A small image denoising autoencoder, trained from scratch: encoder norm layernorm.
Rows from block 8 of the encoder of a small image denoising autoencoder, named by matrix and row number. Rows with one number belong to one neuron. Each number is 128 + 32 x the weight over its row's rms, rounded and kept within 0 to 255. All counts start at 0. After the name is the row's rms in percent of the matrix's.
After each neuron's rows are labels from the 100 images, of 14848, where the neuron reaches its highest value: "responds to" is what is common among them. Only what is clearly more common there than usual is listed. The data: rendered dice on a table.
# fc1: MLP up (encoder.blocks.8.mlp.fc1.weight, 1920x320), inputs 107-213
# fc2: MLP down (encoder.blocks.8.mlp.fc2.weight, 320x1920, transposed), outputs 107-213

fc1.28 141 [ 76  56 130  19  97 127  99 160 133 140 142 123  75 148 171  91 107 107 204 157 141 109 134  51 153 146 134 198 119 142 118  45 115 131 124  71 126  86 164 105 182  92 178 151 133 165  96 145 198 175  80 136 142 118 117 148  99 146 106 124 138 113 139 169 109 200 108 157 118 121 160 141 157  70 137 108 128 121 106 130 121 124  98 134 153 135  90 128 180 129 108 165 135 126 121 168 148 160 139 117 174 127 120 148 105 133 130]
fc2.28 112 [ 83 120 102 138 157 104 139 171 144 114 187 101  57 123 147 138 198  77 161 150 128 111 147 132 105 143 142 187 104 153 109 203 158 110 123  81 116 115 140 113  56 148 163 107 146  96  93 129 128 154 152 156 100 134  93 124 158 104 168  95 181 161  83 120 111 186 143 192 109 130  84 180 143  55 111  97 172 129 122 201  95 125 128 112  74 100  99 161  81 105 122 149 144 135 131 135 150 119 106 150 134 126 202  45 119 112 119]
responds to: purple die; blue die

fc1.364 143 [149 156 135 191 191  79 108  85 122 122 124 129 163 150 160 206 120 137 143 141 133 133 129 102 172 141 154 129 131 133 141 114 146 176 153 113  89 129 112 138 152  93 108 149 125 114 100  99 116  84 125  87 167 121 126 171 105 132 145 151 179 105  93 183 122 194 126 160 130 134  97  60 114  92  98 131 150 165  94  98 145 116 124 126 132 109  67 193  97  30 126 144 103 137 116 118 122 135  74 154 140 118 146  81  86 139 101]
fc2.364 108 [145 173 122 155  87  72 108  96 129 151 150 115 151 158 157 131 177 147  83 119 143 156 160 159 151 138 104 172 105 173 107  58  94 140 126  61 101 166 124 180  71 154  85 197  77 140 131 120 131 105  47 176 124 138 122 109 136 164 143 180 128 124 117 142 197  99 124 156 154 132 134 153 148 186 123 134 118 104  87 138 180  84  83 121 111 137 129 121 114  41 107 150  66 152 184 109 175 154 128 148  59 130 130 141 130 131 205]
responds to: green die

fc1.57 120 [ 91  40 146 107 129 127 160 125  97 154 106 116 152 154 145  59 100 112 155  74  82 145 114 113  90 149 122 217 118 193 114 155 107 135 119  70 134 172 111 159 130  70 183 135 100 148 135 143 238 127 168 149  93 192 185 123  80 150 144 144 111 125 156 134 102 230 156 151  64 118  41 148 142  88 114  70  83 116 130 132 125 147 164 158 103 156 134  97 139 146 136  89 141 128 186 114  71 158 141 106 116 146 124 131 114 175 141]
fc2.57 088 [132 141 138 178 143 111 106 130 138 106 100 115 143 165 105 124 202 176 139 132 173 146  96 125  97 163 127  85 147 105 148 139 177 118 112  58 116 116 150 224  71  99 138 123 165 136 172  79 121 168 223 154 113 163 162 135 141 120 142  97 145 104 165 167 124 172 198 149  58 103  97 148  99 129  80 121  95 134 136 139 102 149 101 192 128  49 133 151 119 121 111 112 120 121 143 132 154 160 105 196 196 121 121 110 146 173  74]
responds to: blue die

fc1.256 119 [ 93 102 143 129  90  46 169 191 149 156 178 114 105 103 108 129  52 130 105 170 123 155 213 114 122  76 176 129 143  60 140 156 109 117 101 117 102 118 136  93 102 129 136 106 149 108 129 166 143 109  79 156 124 130  92  93  98 147 124 151 109  97 127 182  96 116 145  69 130 135  87 129 173 183 134 106 116 151 229 129 120 138 128 138 107 131 120  60 108 148 151  94 127 109 148  72 133 123 151 138  86 129 134 124 116 101 172]
fc2.256 129 [133 106 107 124 105 160 146 159 172 124  41 152  48 148 112 128 171 114  91 118 132 168 160 117  92  99 128 102 109 172  86 118 120 133 101  37 147 144 122 244 103 115 159 151 192  67 158 140  92 145  50 111 148 129 180 156 158 124 125 133 149 110  91 102 125 109 169 100  71 127 167  76 107 135 128 126 117 164 165 133 136 127 150  92 149 144 150 116 127 240 146  58 111 113  73 129 108 100 134 143 160  96 181 126 152 113 113]
responds to: red die

fc1.722 142 [134  65  70 182 173 107 112  96 159 109 162  72 129 163 133 190 102 108 137 124 176 145 118  93  99 109  94 119  94 145  72 162 165 153  86 147  90 132 169 184 135 125 146 143 116 105 151 103 141 156 101 107 140  96 144 104  81  91 122 128 117 131 162 125 154  96  92 183 142 129 145  74 100 100  72  90 114  99  94 128 135 146 131 142 153 133  80 100 142  62 114 160 142 177 124  39 147 159 114 135 100 131 134 179 128 176 167]
fc2.722 119 [148 189 146 125 110 126  87  99 201 125 119 107  96 180 144 125 163 195 169 139 151 155 110 117 156  98 129 114 137 133 167 114  89 140 186 131 111 102 107   0  92 141 136 153  78 132 155 106 166  89  83 252  89 158 116 115 128 141 168 109 108 130 177  97 138 132 107 118 186 139 173 255  87 124 113 150 112 129 117 121 134  92 118 144  98 166 166  96 117  53  51  97 120 134 155 121 181 107 108 161 129 123 216 119 123 121 113]
responds to: green die

fc1.559 102 [140  73 135 181 149  61  86 165 121 124  91 121 199 113  95  83  92 147  79 126 104 172  79 170 117  82 119  99 141 187 110  69  77 133 171 132 106 100 142 135 130 138 152  86 112 105 141 133 184 153 132  70 171 174 175  55 140 141 146 133 171 142 129  69 126 181  77 124 114 148 102 148  99  94 170 120 132 169 122 105 101  94 212  85 123  66 183 105  94 143 121  49 122 163 150 159  92 135 138 111 144 116  89  98 122 153 186]
fc2.559 085 [117 116 200 123 154  82  92 114 110 160 144 135 121 137 149 110 159 181  68 101 150 122 118 107 124 152 123 189 135 156 110 156 113  88  82  74 131 120 114 118 129 114  66 166 136 161 190 116  88 118 156 124 103 116 118 114 150 105 104 101 116 155 165 146 118 163 143 176 107 162 146 203 122 130  90  99 124 104 165 116  92 140 101 146 174 142  30 134 111 206 102 115 127  82 104 112 115 112 143 125 136 166 156  78 139 128 180]
responds to: red die

fc1.270 141 [135 201 104 102 159 145  97 109 144 153  73 108 119 162 160 133 124 141 119 109 121 115 101 168 128 155 133 124 157 131 144 134 116  94 104 142 133 125 127 159 155 151 160 131  92 101 149 137 165 121  70 114 120 163 130 119 172 216 152 139  86 134  86  89 127 161 145 106  91  96 131 171 149 170 159 203  88 165  87 142 146 127 120 110 132 114 147 165 121 137  99  96  96  84 154 122  96 120 108 130  99 114 130  60  96 120 121]
fc2.270 091 [ 88 107  94  92 145 162 174 110 126 179 183  95 218 141 146 132 130 135 142 148 138 156  94 127 158 111 142 234 111  76 127 180 120 121 194 100 138 143 127 134 151 113  90 109 115 176 135 143 131 147 152 112 169  57 113 141 142 120 109 153 128 105  84 158 106  97  64 121 113 173 143  83 141 178 128  86  39 201 153 153 190 140 130 115 102  84 133 120 192 124 123 142 158 134 155 138  96 139  96 119 129  95 119 155 101 145 122]
responds to: dice: three; blue die; purple die

fc1.463 082 [ 86 125  74 140 129 138  89 126 105  79 146 103 117 184 121 168 156 154 125  79 130  97  95 158 138 176 121 127 128 132 194 103 159  78 167 112 115 170  78 142  93  71 177 114  89 134 113  89  47 118 184 112  59 119 156 138 201  89 149 154 144  98 145  92 114 157 116 126 176 122 122 146 124  92 178 117 182 149 156 126  64 149 159  85 158 104 164 110 162 156 142 121  96 139  85 155 134  82 129 129 153 169 134 147 119 166 114]
fc2.463 063 [145 184  69 130 132 110 111 122  87 131 126 125 116 119 116 142 128 142 117 121 153 128 124  85  90 113 144  77  85 133  99 120  99 166 165 170 156 117 102 172 121 117 132 193  98 152 185 144 135 132  96 145  96 151  29 154 189 122 170 175 133  89 117  90 146  96 130 146 130 104 127 173 183 137  85 104 131 101 114 154 178 171 127 112 118  80 153  94 159  62 135 155 120 169 154  92 112 196  95 127 122 125 128 139 137 104 116]
responds to: dice: three; green die

fc1.696 102 [118  78 119  86 137 120 103 207 102 159 101  37 154  94 108 213 124 136 127 132  96 170 187 117  69 129 114 110 143 188 188 127  94 188 149 131 109 165 103 109 176 127 134  83 136 140 129  84  78 118  49 124 130 120 127 137 143 167 130 136 159 123  90 154 120 182 137 181 126 177 165 173 160 148 104 147 133 144 130 207 128 102 176 121  84 136 119 142 118 167 109 137 147 166  69 147 122  65  60 177 152 146 132 117 119 130 131]
fc2.696 205 [157 176  83 134 144 177 114 119 110 115 152  81 141 122 116 239 142 103 129 121  97 124 133 111  92  69 137 128 125 126  83 131 155 176 115  88  92 145 142  67  75  87 194 146 103 107 135 134 115  79  16 167 124 116  59 101 100 160 120 105 148  98 139 102 129 140  88 100 145 162 124 239  85 104 144 177 134 103  98 114 147 111 110 145  75 147 219  79 115 111 124 123 122 110 151 162 128 165 141  97  68 119 140 170 136 163 147]
responds to: black die

fc1.562 120 [ 75 128 144 202 128 153  78 147 101 145 147  97 209 120 169 117 117 153 120 184 117 108 142  83 136 151 131 107 108 148 148 160  96 148 157 105 181 168 108 153  91 165 159 210 192  87 108 116  92 151 149 121 147 153 154 114 141 179 144 213 158  99 112 138 201 137 104  95 169  82 111 159 137 147 121 154 148  83 133  99 135 149 140 137 106 126 143 128 110  81 131  85  86  77 146  68 115  86 109  95 128 160 149 150  97 186 108]
fc2.562 108 [112  97  99 159  90  64 174  91  70 165 159 119 173 183 127 100  85 165  97 128 111 170  79 124 146 176 115  46 147 162 149 115 158 140  83  82 133 156 179 135 169 142 135  95 103 134  96 123 114 105 160 125 155 126 137 129 129 130 143 122 158  92 167 134 134 117 200 179 102 131 103  46 129 113 141 116  67 133 110 124 126 125 109  81 163 150 171 158  82  78 157 112  82 148 124 132 166 153 108  95 157 146 159 167 195 123 137]
responds to: yellow die

fc1.524 074 [145 112 101 143 108 142 122 145  78 161 136 102 152 120 168 153 156 137 138 124  92 123 141 148 106 132 122  97 125 124  76 131 207 173 140 131 120 130 148  57 115 118  91 121 106 128 188  76 179 135 143 184 176 164 137 136 136 138 181 151  70 138 170 193 123 126 164 125 136  65 121  57  82 140 179 151  64 119 163 124 152 151 120 124 159 144  99  86 150 153 102 153 140 142  86 136  85  91 144  70  68 141  89 177  58 136 123]
fc2.524 095 [102 167 126 133  84 125 131 155 243 139 132 128  74 169 120 116 129  20 138  81 110 199 144 132 129 126 129 148 106 169 143 168 138 119 166 142 175 133 118  86 120 149 204  72 163 119 158 160 119 105 180 146 145 173 128 143 111 109 145 145 132 142 152 135 127 142 180 148 145 176 109  75 160 104 150 155  98  93 161 155 162  98 123 143 151 104 122 192 112  12 112 119 149 140 119 148 144 131 125  96 119 122 110 169 133  86 115]
responds to: red die

fc1.226 128 [ 89 117 191 113 110  95 114 155 141  90 167 114  98  62 138 149 134 185 164 166 104 145 143 160 124 128 114 131 131  88 120 191 124 137 149 159 115 134 124 146 133 163 163 122 161 142 137 151 129 107 117 110 159  69  85  88 114 147  81 139 163 167 129 136 151 137 151 130 236 157 189  96 114 132 122 154 131 106 169  91 120 112 141 126  89 105 106 123 116 116 162 122  62 140 116 102 139  70 143 112 133 155  79  93 189  96 164]
fc2.226 099 [109 123  92 102 167 124 152 164 117 150 124  94 146 161 156 112 105 134 138 144 154 191 146 119 161 133 102 108 137 182  49 111 218 134 136 162 127 122 131 167 107 169 118 138 118 129  92 115 113  79 148 174  95  99 149  89  49 151 115 162  93 121 172 130 165 132  96  94 116 122 146 129 148 129 110 131 127 159 180 152 112 115 132  99 103 117 178 142 144  88 148 161 144 174 125 109 153 131 187 133 131  94 123 160 110  89 192]
responds to: green die

fc1.391 142 [ 56 101 112  84 113 137 187 156  95  92 143 134 134 126 105 142  93 157 121 119 161  52  45  99 201 100 151 114 131 139 183 129 113 127 172 116 137 167 139 146 162 131 151 150 173 113 104 183 167  77  98 124 115 129 147 106 146  97 111 138 175 123  62 152 131 149 193 152 214 142 160 158 134 116  87 162 156 130 136 154  76 115 123 144  93  89 208 102 131 109 138  96 147 140 182 184 140  87 100  80 140  90  80 102 121  97 138]
fc2.391 098 [166 140  74 115 160 114 216 146  66 136 155  93 100 131 115 114  86 124 114 102 134 179 171 165 127  86 141 152 117  83 139 102 190 148 112 127 112 110 108 122 150 131 156  84  72 109  69 104 202 118  88 120 144 136  77 106 186 154 131 151 134 109 111 171 159 150 205 131 103 130 140  88 133 116 133 115 153 124 124 126 148  92 167 118 115 143 186 114 140 117 116 186 111 164 144 118 159 130 113 127 136 169  90 159 134 136 183]
responds to: green die

fc1.751 091 [171 160 157 128 117 205 244 131 208 141  94 159 119 152 178 135 150  70 169 114 181 113 130  97  72 173  99  93 108 169 127 104 124 137 154  68 119 189 169 139  85  89 128 129  89 115 106 137 160 147 142 140  72 164  67 184 118 122  83 122 110 128 119 133 162  67 121  74 102 140  81  87 159 145 177 100 117 148 138 115 149 102 167 101 103  87 171 129 109 136 117 168 147 166 122 147 123 114 173 109 150 132 172 137 140 166 141]
fc2.751 104 [ 97  93 119 130 121 129 171 158 198 169 161 109  85 119 113  55 144  52 111 135 168 174 118 136 146 172  78 153 116  87 128 131 140  68 101 157 152 131 149 145 173 162  87  60  89 100  95 141 151 149 237  92 146  96 135 137 117 152 121 151 115 159  70 101 173 158 172 173   3  79 133  53 145 133 148 134 113 151  84 122 121 105 116 115 155 119 126 126 151 127 127 130  82 121 113 142 129 136 137 133 172 134 106 129 144  97 137]
responds to: purple die

fc1.243 119 [170 132  71 125 171 141 134 114 133 168 176 128 199 106 199 168 154 129 106 130 141 156 131 156 118 108 126  63 104 168  82 129 172 130 151 171 118 175 107 149 154 119  67  71 100 140 108 115 207 172  97 155 101 100 126 151 158 115 160  56 136 121  93 158 104 118 111 173 142 121 133 133 112 106 171 131 139 152 124 116  88 140 134  99  58 191 131 150 145 175 158  60 100 141 100 137 159 106  98  98 190 130 114 155 150 108 120]
fc2.243 188 [123 133   0 105 190 144 137 122 110 141  70 141 121 118 101 192 116 143 145 121 147 137 137 107 126 105 129  85 170 104 118  76 142 108 141 146 126 128 138 102 108 149 159 107 161  87 113 140 111 121  74 134 134 142  63 122 130  97 160 132 106 112 152 135  88  93  78  94 149 126 138 165 130 154 141 128 127 145 144 124 168  90 120 116 105  83 131 122 137 255 146  99 156 145 137 188 132 127 146 161  73 180 145 162  85 181 227]
responds to: yellow die

fc1.433 149 [129 169 153 117 137  91 127 107 141 128 135  80 164 144 120 132 120  74 163  42 123 142  94 201 182  85 106 135 126 112 160 133 102  77 151 129 115 107  99 102 154 146 140  91 124 101 174 131 153 115 160 103 143 113 107 125 117 148  57 104 143 169 182 159 141 110 127 131 120 144 116 121 168 185  86 126 148 129 115 114 169 102 136  90 159  79 215 121 124 132 121 158 117 147 119 105 108  92  49 172  67 140 118 135 135 106 142]
fc2.433 140 [141 153  94 148 124 175 152 149  60 159 130 120 197 158 108 117  54 235 108 149 135 132  87 181 107 108 128 164 202 161  93 110 109 133 169 153 101 123 106 135 118 101  72 179  98  50 171 141 173 158 106  86 114 145  71 141 131 138 167 149 104 116 164 113 118  95  82 136 141 136 104 129 103 130 113 161 145  98 125 144  90 141 124 131 133 110 172 126 139 176  85 177  96 114  98 115 132 202  81 104 135 137  88 117 135 220 171]
responds to: white die

fc1.105 126 [ 29 170 168 206 147  82 142 199 156 121 112  92 203 133 169  87 128 119  88 105 116 140 106 137 155  98 131 107 151 152 147 115 103 158 178  82 179  64  92 105 104 105 162 137 173  83 113 219 182 120 147 105 213 143 177 133 100 148 177 107 150  68 121 109 115  89 113 193 110 107 115 140 148 130 120  95 160 177 204 132 115 111 120  90 133 100 179 122 104 128 151  98 105  98 116  94 136 152 153 110 160 112  87 108 155  96 153]
fc2.105 155 [144 123 106 164 147 102 108 150 150 121  54 141  95 154  91 101 142 108  94 169 102 122 171 133 135 149 112 139 128 171 137 194 169 125  89  58  91 143 114 255 140 137 126 161 115 104 114 125  68 131 169 124 114 133  54 169 162 153 169 152 134 114 124 121 130 192 107 122  96  85 120  59  98 128 131 117 145  66 146 141  89 154 104 112 167 100  37  97 129 210 131 142 126 101  94 124 170 105 117  47  97 115 156 122 128  86  77]
responds to: red die

fc1.185 112 [163 110 118  75 166 141  79  89 111  95 128  94 108 152  89 129  85 167 105 114  85 116 148 126 186 134 135  83 113 178 111 117  80 121 139 102 117  95 150  99  69 119 169 104 157 166 140  89 193 108 155 176 138 103 165 123 116 128 195 112 157 108  96 147  94 169 105 144 201 115 129  28 136 114 155  77 134 167 178 133 183 115 180 129 164 123 170 166  98 157 140  94  56  67 119 184 181 112 110  73 179 142 132 150 188 137 174]
fc2.185 130 [ 81  46 182 100 128  96  98 121 184 174 135 195 131 133 190 151 127 110 124  94 117 107 158 154 156 106  85 204  89 124 124  70  64 118  89  81 115 139 150  49 204 167 131  84  77 107 119 116 136  97 159 179 137 153 162 125  86 103 133 154 156 197 179 130 109 129 135 145 144 115 161 112 168 119 170  86 145 118 130 132 152 108 114 118 109 168  69 126 121 168 124 138 131 193 158 160 115  82 115 192  84 144 125  70 103  81 126]
responds to: red die

fc1.489 131 [ 85  92 140 101  99  96  90  89 116  95  85  88 124 122 133 176 141 163 109 145 163 150 133 111 152  85 173 122 128 183 136 142 145 173 120 125 164 153 165 126  89 113 155 121 183 126 143 126 128  80 121 144 119 141 139  99  80 126 142 131 138 134  87 125 143 149 116 101 100 157 133 141 109  73 144  82  66 147  85 130 152 110  87 139 129 103 154 113 168  61 141 107 161 126 114  72 149 147 110 127 157 166 163 150 157  55 101]
fc2.489 113 [143 158 160 136 115 186  94 147 114 177 131 126 166 147 108 136 125  36 122  96 101 136 148 126 109 113 122  89 105 122 154 126 216 169 114 132  89 133 134 103 135 132 180 148 139 164 139 117 138 105  82 116  82 145 129 141 115 133  92 125 190  99 164 118  75 108 127 144 160 160  94 158 108  58 139 125  96 119 106  86 125 131 108 155 126 141 180 120 119  59 120 112 126  98 154 148 152 163  95  99 125 128 103 138 125 178  44]
responds to: dice: three

fc1.611 074 [129 160  79 159 143 100 130 152 202 147 118 166  91 137 117 138 120 176  64  48  59 145 148 150 101 123  73 138 118 147 119  85 124 127 158 100 119 138 114 122  90 110 176 218  78 146 130 102 130 126 172 130  93 111 154 159 132 136 130 126 115 106 149 107 135 101 160 205 150 147 138 133 108 122 125 124 126 149  72 161 214 110 127 119 190 101 103 137 190 146  51 184 131  89 119 140 105 166  66 106 170 179 135  26 164 114 145]
fc2.611 048 [148 150 214 159 151 134 153 146 171 117  70 144 130 129 144 176 141  55 143 140 151  80 118 124 162 142 129 163 170  61 151 113  92 115 172  52 105 124  65  65 106  97 121  79 112 178 186 118 139  98 194 177 152 152   7 148 171  81 144 120 118 102 100 124 131 102 108 153 147  62 124  90 142 136 126 128 126 159 137 141 120 160 114 146 150 119 129 127 164 126  76 112 109 116 144 108 151  91 163 142  82 116 139 121 177 109  72]
responds to: dice: three

fc1.392 123 [108  76 187 146 102 135 167 151 124  93  84  75 114 162 131  82 164 146  84 113  84 160 131 163 146  79 175  95 110 177 166 100 115 102 130  86 147 100 116 153 145 114 118 141 116 156 196 145 219 161  89  98 134 181 144  75 151  92 185 117  91  95  74 109 147 208 116 115 145 140 148 130  99 149  97 144 113 116 154 130 166 110 148 129 123 162 147 170  67 102 187  79 148 134 153 117 142 156 109 107 113 123 112 116  90  94 170]
fc2.392 122 [138 121 126 147 139  98  99 138 145 126 121 117 145 134 130 101 126 129 150 132 117  93 113 201 133 164 100 154  92 168 104 142 133 134 121  67 143 129 117 244 141 140  92 168 168 162 105  64  79 179 126 133 127 162 182 143 105  73 146 139 104 137 155 123 124 174 166 144 121 166 134 178 132 166  97 130 136 133 136 174 113 127 121 143 125 108  30 142 128 173 125 123 102  90 111 113 134 168 119 101 129 168 149  87 112 163  92]
responds to: white die; pink die

fc1.14 113 [133 177 122 173  91 129 123 142 129 197 109 142 156  93 118  87  63 113 137 170 109 141  90 111 149 197  79 153 142 164 131  60 101 132 152 150 155  78 133 152 157  98 158 129 136 121 157 126 142 129 113 111 126 158  83 152 145 138 140 131 100 166 191 110 105 121 101 139  89 139 150 106 159  87 140 125 124 133 121 132 126 129 137  80 159 165  77  98 140 112 120 146  57 149 105 119 137 160 116  32 148 103 116  93 124 142 127]
fc2.14 089 [127  87 185 130 160 144 154 102 100 119 167 111 130 113 163 150 183  94 135 173 110  79 100 187 161 190 118 218 149 124 127 111 146 110 165 190 136 155 126 178  96 138 152 115 107 107 113 155 111 158  86  94 104 111 174 153 104 111 152 136  80 154  98 116 114 132 108 127 112 137 130 188 140 164  97 112 148 153 148 139 101 103 128 163 179 125 117  81 131 118  87 159 187  97 146 111 137  69 119  92 109 176 141  82  90 124 106]
responds to: purple die

fc1.242 103 [ 62 114 102  99  99  91 167 144 160 130 148 134 144 104 126 109 107 151  65 164 120 158 124 153 165 194 133 138 136 123  82  73  61 123  79  58 128  99 162 142 145 100 138 114 160 149  71 110 101 104 146  89  91 170 114 117 194 128 125 123 122  93 130 143 151  78 137 150 113 125  89 111 175  97 191 140 104  90 213 107 113 124 122 147  52 111 132 161 180 140  83 145  79 149 134 154 168 171 171 120  93 126  60 143  79  95 135]
fc2.242 146 [159 154 149 145 114 145 147 144  60 155 103 131  83 157 125 122 145 174 116 157 159 108 131 149 168 199 160 109 185 164 130  99 146 154 111 111  70 113 120 255  78 157  93 156 149 140 103 116  48 162  34 150 134 119 161 149 127 145 174 118 109  90 148 121 149 154 120 149 167 155 132 209 102 164 134 134 117 119 181 144 102 136 123 147 162  95 138 114 101 136  99 101 115 117 148 125 150  86 156 154 130  79 141 114 114 148 113]
responds to: white die

fc1.23 113 [178 136 167  96 147 152  74 122 105 154  58 156  90 153 190 116  95 135 145  75  56 115 155 114  59 133 130 131  77 206  59 134 174  79 158 140  67 117 123 134 121 199 150 122 115 188 169  98 181 119 131  95  85 117  52 191 172 182  97 141 139 151 109 109  88  71 176 209 138 117 146 101 111 131 131 162 140 137  65  91 111 151 137 111 101 143 135 117 123 166 143 143 164 163 148 154 141 114 126  78 112  87  76 151 128 145 116]
fc2.23 113 [ 96  75 111 117 122 126 147 149 143  86  99 142  59 105  89 115 136 134 165 118 134  57 148  85 135 146 142 119 185 107  97 119 114  81 128 135 124 116 135 124 153 117  20 130  96  72 153  93 134 126  95 138 143 111 141 139 127 166 167 102 136 142 130 135 166 167 120 159 119 113  95  94 100 196 159 123 148 106 144 129  81 109  99 120  89  84  88 110 117 217 129 115 143 145 107 126 155 113 120 162  98 128 122 191 112  89 208]
responds to: blue die

fc1.44 114 [129 106 107 165 149 176 155  72 232 137 111 102 130 167 126 164 166  97 151 104  46 139 144 121  96  78  96 118 156 201 120 131 172 161  92  97 108 128 120 109 109  63 129 101 141  95 118 148 130 124 130 142 128 132 145 118 111 137 117 155 152 102 178 114 124 118 159 120 132 123  99 117 165 134 150  90 135 159 168  89 145 100 120 176 160 100 137 133 105 149 160 195 169 163 100  73 123 136 162 150  93 148 132  84 127 139 124]
fc2.44 146 [ 48  52 149 144  82 132 131  86 178 127 114 149  61 122 154 122 117 127 140 135 232 163 111 143 125 139 104 159  64  92  98 151 113 103 134 165 121 156 120 131 211 128 144  41  68 145 118 105  49 149 189 130 111 121  63 202  83 168 124 135 138 191 124  67 163 131 112 127  77 140 166 137 145 147 130  93 125 104 110 139 135 130 121 129 170 119  61 139 129 146 139 151  84 151 157 136  96 137  60 133 158 128  73  64 160 103 126]
responds to: black die

fc1.343 079 [ 91  86 178 119  93 135  46 118  70  75 133  86 134 162  92 196 129 149 119  98 107  86 133 121  93 152 115 153 143 167 152 193 120 146 179 131  51  94 129 167 129 129 120 145  78 136 144 112 146 179 203 137 124 151 170  97 102 145  82 146 148 127 114 150 154  93  84 175 108 106 151  85 161 116 167 134 157 146 102 176  61 120 143 133  69 120  55  79 141 150 115 142  86 132  83 110 178 138 130 158  80  78 148  65 131 196 151]
fc2.343 103 [ 90 116 130 116 129 166  83 109 144 135 143 159 112 104 225 206  88 111 107 159 182 158 134  92 150 157 108 191 122 124 107 128  72 150 135 149 222 180 131 105 158 179 157  95  75 127 130  96 173 146 121 122 123 147 107 121 123  96 127 124  88 124 120 146 104 113  61 138 119  92 194 185 151  79 136 130 163 172 127 134 153 126 148 136 128 104  97  62 123  54  78 104 121 118 149 112 148 100 130 127 163 108 105 146 131 125 120]
responds to: dice: three; teal die

fc1.333 196 [170 100 119 138 126 117 146 106 158 142 174  98 104 107 155 120  67  73 162 106 110 134 122 119 128 104 177 123 133 145 147 136 154  75  88 127 168  96 115 132 106 116 113  92 115 115 156 116 147 156 163 120 112 110 150  85 191 140 168 129 165 172 143  98 127 143 102 162 172 129 118 152 126 207 141 133 125  79 173 153 165 144 112  98  94 139 148 115 153 163  95  91 140 102 118 164 174  65 120  98 124 165 127 125 145  99 178]
fc2.333 131 [163 140 159 160 108 144 184 156 109 103 147 115  89 124  74 139 164 149 129 101 147 101 164 151 155 122 170 161 103  81 149 161 146 103 199 127 109 133  92 149 144 129 171 113 138  57 129 180 129 137 164  75 117 123 140 153 120 144 120 135 134 106 127  90 134 174 144 125  93 122 161 153 111 142 121 139  86 135 138 134  84 126  95 130 157 126 141 135 140 240  79 110 153 133 136 135  93 150 137 157 120 113  95 208 150 168 123]
responds to: blue die

fc1.260 118 [144 207 179 105 121 142 160  35 165 162 142 128 186 159  78  87 146 144  76 133 148 181 148 155 157 150 130 136  83 133 147 140 108 125 114 158 103 125 168 106 104 132 111 150 110 138 140 157 155 122 137 155 153 161 126  70 130 131 103 164 113  87 110  81 145  70 101 127  65 180 101 125 169 186 115 104 132 123 128  73 114 125 112 161 162 147 144 125 170 203 191 149 151 131 114  57 121 143 130 125  88 163  83 100 132  85 119]
fc2.260 158 [113 104 102  67  97 124 147  97 235 121  37 131 143 100 120 120 135 128 121  94 142 117 125 145 146  98 145  41 160 126 166  57  90 113  60 103 130 133 103 141 155 142  90  96  98  92 144 130 141  89 125 100 132  96 143  83 112 135 118 121 170 102 124 131 116 136  17 171  88  85 133 233 141  97 127 124 103 134 191 109 107 136 121 127 167 155 153 151 130 113 158  79 129  90  94 119 126 153 122 127 139 116 114 143 141  91  81]
responds to: yellow die

fc1.689 124 [147 203 135 183 127 132 143  99  64  84 123 132 137 109 134 120 100 192 143 150 177 118 143 149 100  72 108 102 112 105 137 163 133 142 116 195 124 150 151 162 171  86  89 150  61  96  73 132 125 147 117 149 113 146 136 221 125 141 174 130  86 113 123 144 150 169 197 150  91 148  90  85 133  98 140 110  68 127 167 167  73  85 145 132  66  92 152 165 138 113 172 208  84 152 198  94 100 133  91 152  39 133 119  68  52 158 141]
fc2.689 136 [139  53 139 145 122  84 139 145  74 159  87 136 113 115 126 117 139 207 120 139 123 170 156 134 116 103 135 153 112 125 165 100 158 142  92 109 107 104 128  94 114 135 136  86 155 170  88 176 157 159 152  46 132 102 138 176 122 141 129 118 150 123 120 157 121 118 135 103 163 139 133   0 106 140 145  90 146 155 138 113 168 118 137 106 110 145 153 116 147 122 172  58 157 120  97 116 118 125 136 162 218 200 154 128 101 133 177]
responds to: white die; dice: three

fc1.765 126 [100  94 162 198  80 106 132 122 105 115 133 107 175 164 132 167 101 150 140  85 135 152 131 178  89 147  82 135 152 120 110 134 119 125 121  57 174  99 128 135 105  89 143  61 152 102 129 157 190 138 133 116 140  59 101 170 104 145 129 137 130 100 106 141 171 162 108 139  97 102 159 106 130  83 120 158 152 149  66 161 176 100 115 141 165 136 167 128 115 201  93 230 143  93  94  92 168 109 118 115 122 171 123 131  74 114 108]
fc2.765 105 [106 101 100 130 127  98  63 114 164 103  74 145 100 129 131 105 147 139 104 180 169 129 167  75 119 179 131 146 128 138 131 168  54 178  83 100 127 104 128 198 101 105 113 157 148 170 119 107  62 107 124 195 154 123  44 154 111  89 158 123 143 121 136 116  81 126  79 160 123 145 107 215 158  90 117 137 125 100 101 138  65 132 144 109 124 102  50  53 112  82 105 136 109 109 124 162 155 121 167 128 128 142 115 101  82 134  86]
responds to: yellow die